{
  "model": "contrastive audio-text model",
  "dataset": "phrases spoken by 400 fixed synthetic voices",
  "train_examples": 39062,
  "n_mels": 80,
  "hop_length": 160,
  "input": "log_mel",
  "spec_augment": false,
  "win_length": 512,
  "tokenizer": "word",
  "vocab_size": 208,
  "loss": "softmax",
  "embed_dim": 128,
  "encoder_arch": "mobilenet_v2",
  "encoder_norm": "batchnorm",
  "encoder_activation": "silu",
  "encoder_depths": [2, 4, 2],
  "encoder_kernel_size": 3,
  "encoder_stem": "single",
  "encoder_expansion": 4,
  "encoder_widths": [192, 240, 296],
  "text_encoder_causal": false,
  "text_encoder_width": 256,
  "text_encoder_layers": 8,
  "text_encoder_norm": "rmsnorm",
  "text_encoder_norm_position": "pre",
  "text_encoder_activation": "relu",
  "text_encoder_mlp_ratio": 4,
  "text_encoder_head_dim": 16,
  "text_encoder_fused_qkv": true,
  "text_encoder_bias": "qkv",
  "text_encoder_qk_norm": true,
  "text_encoder_layer_scale_init": 0.1,
  "text_encoder_parallel_block": false,
  "text_encoder_inner_norm": false,
  "text_encoder_positions": "sincos",
  "init": "xavier_uniform",
  "residual_init": "zero_last",
  "optimizer": "normuon",
  "muon_scale": "original",
  "learning_rate": 0.026,
  "momentum": 0.9,
  "nesterov": true,
  "orthogonalizer": "newton_schulz_5",
  "adamw_lr_other_params": 0.00081,
  "max_grad_norm": 5.0,
  "cautious_weight_decay": true,
  "max_steps": 3400,
  "batch_size": 256,
  "epochs": 22.3,
  "lr_schedule": "cosine",
  "final_lr_fraction": 0.05,
  "warmup_steps": 680,
  "weight_decay": 0.01,
  "adamw_weight_decay_other_params": 0.01
}
Rows from block 4 of the text encoder of a small contrastive audio-text model, named by matrix and row number. Rows with one number belong to one neuron. Each number is 500 + 25 x the weight over its row's rms, rounded and kept within 0 to 999. All counts start at 0. Numbers have three digits each.
After each neuron's rows are labels from the 100 texts, of 14848, where the neuron reaches its highest value: "fires on" is the input token at the peak. Only what is clearly more common there than usual is listed. The data: phrases spoken by 400 fixed synthetic voices. In brackets: how many of the 100, against the usual share in percent.
# fc1: MLP up (text_encoder.blocks.4.mlp.fc1.weight, 1024x256), inputs 222-255
# fc2: MLP down (text_encoder.blocks.4.mlp.fc2.weight, 256x1024, transposed), outputs 222-255

fc1.373:488491469487565526524503476524505487498525539480482467493493527489515511512508491490489502477483460501
fc2.373:519496494521443536473490501491494502487511500477484473472540478552505478524501520517493513484524460475
fires on: "please" (53 vs 0.4); "blue" (47 vs 0.3)

fc1.280:535500539489522491520462463513520512483503505496512488500483511488490505505509528478476479527516508458
fc2.280:535497486517525507495474500488542546483465531503480525487457521472493511498528504491502468496508512478
fires on: "search" (53 vs 0.3); "sister" (40 vs 0.3); "her" (7 vs 0.4)

fc1.265:518526515455520479506490479475520493488487517516502470529546507494535539546496501483488480511493517443
fc2.265:528545540482524471469440558500501491506507467528511490486525534461458472543462515510481550512514505477
fires on: "ring" (60 vs 0.3); "orange" (38 vs 0.3)

fc1.142:520490527506500454496466521538471494511487498495492519521511509491500494539508494460471494463489512508
fc2.142:550518522499498516501478484547468497510518519529518472525525538513486503500483510467475481482493504498
fires on: "search" (45 vs 0.3); "sang" (30 vs 0.3); "beach" (15 vs 0.3); "judge" (10 vs 0.3)

fc1.367:484482542502501510504489466505502532484515518489500475502528495528544505529540480545504495479513470512
fc2.367:529510525478505543515464439515500485493472518495505467506535494519481523486584493531531490529533500483
fires on: "open" (51 vs 0.3); "off" (41 vs 0.3); "three" (8 vs 0.3)

fc1.708:476453478482411514448473530501461508491498509492507487475552519481469485526525537458523510528477485498
fc2.708:529541521454470487512513469489477510497489526477493487490509495533504492533526530512502534479487483483
fires on: "watched" (95 vs 0.3)

fc1.664:516484515505475501473551451506535491514521509543505440526524476505515473485505457519532525504521498508
fc2.664:540501531507495481501468513534516509475515510507512461499555484502485452495540471512534489481505503491
fires on: "please" (60 vs 0.4); "door" (32 vs 0.3); "window" (7 vs 0.3)

fc1.446:531536482466448502510519543470463507498487490530494516495501497444512488485503494505514515505490441503
fc2.446:502509496477491527487500495531514526506537499466514531474532474508493543516522502513536497496477508492
fires on: "open" (92 vs 0.3); "flower" (7 vs 0.4)

fc1.550:471486528490487507512508507507509482506495510495520510472518527465500519473497477523463511494495527504
fc2.550:499520478518529521500487511463520484499501548474500515499517494485494543525496515512469557497536520484
fires on: "search" (100 vs 0.3)

fc1.499:496443479491501496503490514443500496495495505470498505543461524469519519516510437478488522520480522521
fc2.499:534487490533511498523514498455540515480491516466505514503469472493469524527478517470521528485513537521
fires on: "search" (94 vs 0.3)

fc1.659:481525487457491515481499445500491508459512489466470467527519489469520476478469480516473509538503490552
fc2.659:533518475479442476494494507490499496490516466522488469508500481491512507501479495522488497534487545535
fires on: "down" (69 vs 0.3); "village" (12 vs 0.3); "school" (9 vs 0.3)

fc1.37:495495488478497479489476531451499532536496471518498511493486517493467470474522472500496451498532481487
fc2.37:515529473423488439465490503473463564513451490447463481469445530485515506477508497479486486526495492501
fires on: "yes" (93 vs 0.3)

fc1.125:494506494511495509507503478488460493516520506497503492503512497470475531485495455520491532509450486503
fc2.125:504490518548484485526490462513488472500510471490521525520503578486502497449520503495522467513503469490
fires on: "stone" (60 vs 0.3); "window" (19 vs 0.3); "down" (15 vs 0.3)

fc1.672:479524494513560499481487522495515521512453460479504504466530512524525499470488512464502508483471479523
fc2.672:458531519464508501497540498496523533544468464516504496475508532486477553473518532499509502522486474504
fires on: "yes" (100 vs 0.3)

fc1.87:559528519456472520473514506488475468485510479491539499526475482511502508511505479487479469439468514549
fc2.87:558472482514444525426477496499474498525472485515490508478481504501514519535517485457479498501518510513
fires on: "open" (50 vs 0.3); "hello" (45 vs 0.3)

fc1.325:534526526493463489457566526511528527451508472487472499503527481538505463523512477498486500536506492495
fc2.325:486481519498481508452505493487526500508545515484506481519505493563521488507504514473479538502517500455
fires on: "please" (35 vs 0.4); "needs" (34 vs 0.3); "me" (31 vs 0.3)

fc1.199:501481526527507442495514493489474529500497479475479497478503479503488512462499503491510494462491459499
fc2.199:530460514517533507499520481491489531519498546515492464485462520519516484479520460493569505493474527515
fires on: "close" (99 vs 0.3)

fc1.122:499484497503515475462496482458516489471468530539501487493481453459499514502458505474513457460484462499
fc2.122:486497531511473522489537509482497530495486515504478479523461481495448508549468501533487539485520520437
fires on: "pushed" (60 vs 0.3); "teacher" (27 vs 0.3); "bird" (11 vs 0.3)

fc1.305:518512474506482483505547505520537508504511474464467503472502442459482493485479543500491471476472505480
fc2.305:512517492516497471454553518517503524501522524517495499500501479574516548518555526494493489523499515469
fires on: "up" (58 vs 0.3); "jumped" (42 vs 0.3)

fc1.260:444494472531487541508558472455460498516518508436482451502451503517484514440483456518492514511497464534
fc2.260:475526484520476544496537456506513480475466509449515504509457518477471529466471478536525483518522516542
fires on: "she" (55 vs 0.3); "he" (44 vs 0.3)

fc1.357:492523484523497492466479498517467524504511470480515519470577532516505501506481511477482474441495487473
fc2.357:507502502468478489496435500460490537458463494531498530488523517482530477489492517516489500485486512507
fires on: "ring" (39 vs 0.3); "one" (26 vs 0.3); "in" (14 vs 0.3); "nine" (10 vs 0.3)

fc1.361:457509472518491491544503476483476477514506414496485524511492464492539490511479515487489499485501475493
fc2.361:463525462494546485522543474511507492517472429479463507467467521497475515475503535514493499550501448503
fires on: "yes" (99 vs 0.3)

fc1.701:477498481493488449551529500517528517474488466503497506550466478494504488510533581541470507515496514491
fc2.701:503514508513547473532491527491509539462518480482526564471515502505515498510547522457519485483448488493
fires on: "please" (64 vs 0.4); "lamp" (26 vs 0.3)

fc1.312:470456559510499537534485472502467498514507492526473486506514515498543517489479504491450460458524487415
fc2.312:537471549517508512545513468501519535522548488528497506476519477502501512532506530529502487497482516546
fires on: "ring" (55 vs 0.3); "road" (19 vs 0.3); "zero" (18 vs 0.3); "in" (8 vs 0.3)

fc1.644:459490546516525488460406479457531505512508509492513527520468490503493480483512499520449463521480530515
fc2.644:497473546530523469485469563446484514495470509472525541505491463507464503501523570513477498505520485485
fires on: "quiet" (35 vs 0.3); "letter" (25 vs 0.3); "red" (25 vs 0.3); "good" (15 vs 0.3)

fc1.540:484502484524518489489516521516471501492494436486521480476515501516521455510495501453515539499481508464
fc2.540:472547483476504506516498504521502512478506478480470448493492555495501508527456501485480513562464482528
fires on: "yes" (100 vs 0.3)

fc1.570:468491497529488491449498537485501471486504498468501463513492486463499532517491478498474522478532477507
fc2.570:510475508469494517490514504515487508520488531518527509497520481472512455519527463508511496476519530523
fires on: "quiet" (62 vs 0.3); "clock" (38 vs 0.3)

fc1.351:494514497475472503465511530529457479517519496468512517503488490528496467498494496523477523520505515507
fc2.351:515485483503502505523481525494517480521491503525525518461497504433451446497460500482489514530535517500
fires on: "stone" (100 vs 0.3)

fc1.3:460492488486497545522446578500506542515454501464483523520456450495514462492482471460479471508515497488
fc2.3:494522552498492524520469550527510535471493515540463500521491480453529469519482475453522514523519528521
fires on: "quiet" (89 vs 0.3); "cleaned" (7 vs 0.3)

fc1.80:486449492496538516476505497545519508467508467519534520470470507510459476449536527483549539448482495504
fc2.80:485521571466519484513509474492504523503492536509556486440531475468485499533488498509546529483501512506
fires on: "pushed" (82 vs 0.3); "wants" (10 vs 0.3)

fc1.308:531460508480503511533524482501485493503506512507483498493464484506540473495480549468489518457478483450
fc2.308:506467505493470521484470493443526524471531488507479467465457487510501483503483523506501529491464464467
fires on: "pushed" (48 vs 0.3); "push" (46 vs 0.3)

fc1.690:515485509433503519461487507463510470508487500553493519512520497432503492493506497495489517480494519488
fc2.690:515484497433507519481504523465496465505459516536513463508513504471491506493502490448512535478482521449
fires on: "watched" (89 vs 0.3); "judge" (11 vs 0.3)

fc1.294:473457479476493533472548498501517491483528475478489486499480511505486488453497535538505477488508484466
fc2.294:489523512479530516500509510494539536517497489510492468438507500533513482486497501465499536528511487470
fires on: "please" (99 vs 0.4)

fc1.509:498508527485528458505456467522469456483519505487472508499494507534554464514535463485512520482463502490
fc2.509:501518486519507469505489498488496498476514544492509535456489498507506482482545515507551452498450495475
fires on: "open" (98 vs 0.3)

fc1.488:513484497503477526493498508501495480503507491446539533520475481501510483513490474505523530503475447503
fc2.488:506524462477484448488534523482513510522493490466519466511498491538503488507520488524494475515494492488
fires on: "friend" (62 vs 0.3); "found" (32 vs 0.3)

fc1.136:435516508502509505530480528502515478508448491442479497523539518503526518494492521531537521550501480492
fc2.136:446489480532506467488484505515511520504480454477497509529465489477495560511511508499499502491485475513
fires on: "she" (40 vs 0.3); "yes" (29 vs 0.3); "yellow" (20 vs 0.3); "key" (11 vs 0.3)

fc1.752:470528478518506524503518430463479501482487511488503509500455494436496508467478451538502500536503477535
fc2.752:509487503519488522534526424497479450505455504503524533510479518460491522482488479515497541515503468515
fires on: "she" (95 vs 0.3)

fc1.385:463468465462483470496507473476493502464519491494489477533468545532479541456475510486520498537484503515
fc2.385:520524581468489501522525505495469540529521492509478498523449515519523494493459461528492489481502487524
fires on: "close" (100 vs 0.3)

fc1.565:526561464498438475516507523516530509485468511500512507474504486512499465508485499530490493506486525476
fc2.565:511516487500496500504522473515490513516481523501429481486519462498487467503480478528489473495499476510
fires on: "up" (54 vs 0.3); "above" (26 vs 0.3); "cup" (20 vs 0.3)

fc1.450:498476506517506450468489542513549505529482507489493498504507500514519512484485485506479499535516500517
fc2.450:488488531488470535508458476519506533494491506476514516493500479527510495512502531449501494494525464496
fires on: "up" (65 vs 0.3); "sang" (19 vs 0.3); "warm" (9 vs 0.3)

fc1.286:535520453523455527486535435474491540481509480511475517516492478470518528507459485526487489517495487499
fc2.286:479543464524501554501487478503507525495503508548459519507518499473512529478518497506527500514522528486
fires on: "down" (78 vs 0.3)

fc1.127:494496498495501502462509507494490471505513502511517500491525491523510503511462485516522483521489490515
fc2.127:499527518504535504513509501516468501500501538509521558489518486519496523516500433500441467487487484489
fires on: "friend" (100 vs 0.3)

fc1.750:505517538538477514503491483471499514519492503474512485509456470511479485477468508502507479515522495494
fc2.750:485497509546495513491482475484510494518462511477490488503447456490456498471510488491495524477497464523
fires on: "she" (100 vs 0.3)

fc1.713:489499472477466519472472498488469467505507487473483513494479511539507521507476479479485431499458448535
fc2.713:543458492486441525459484514471457530501513493480462544473482525508499527510507467500494503502498496494
fires on: "open" (90 vs 0.3); "apple" (10 vs 0.3)

fc1.744:478510523491489482478538484492535487485474510508494503540485479504504508520492478498484477484539496554
fc2.744:490473527510492483512540481469536495466462553500479482520487447486493496557486471501533503497516527525
fires on: "quiet" (98 vs 0.3)

fc1.648:502506494557491530524472454505486508514481516473473504450486484467521508540480475511520488500471474480
fc2.648:476530513532504529538480444506521519520480536501501521490496512479475501492483460547516518504521475479
fires on: "she" (80 vs 0.3); "shoe" (20 vs 0.3)

fc1.43:521517467495512504552504495498509490540494520486509522460472499483481506469513486464521485571516487474
fc2.43:509497510514546494490519486555504463576488515463520500488463527479504526474495493514506480544527444480
fires on: "friend" (96 vs 0.3)

fc1.706:475514449517486447496491501461478546527469492513526487475501546489508502510547488467505521470456471533
fc2.706:499490457513496464457507535477521534516496505501519500485544549485518501485491495505502518524504465535
fires on: "yes" (99 vs 0.3)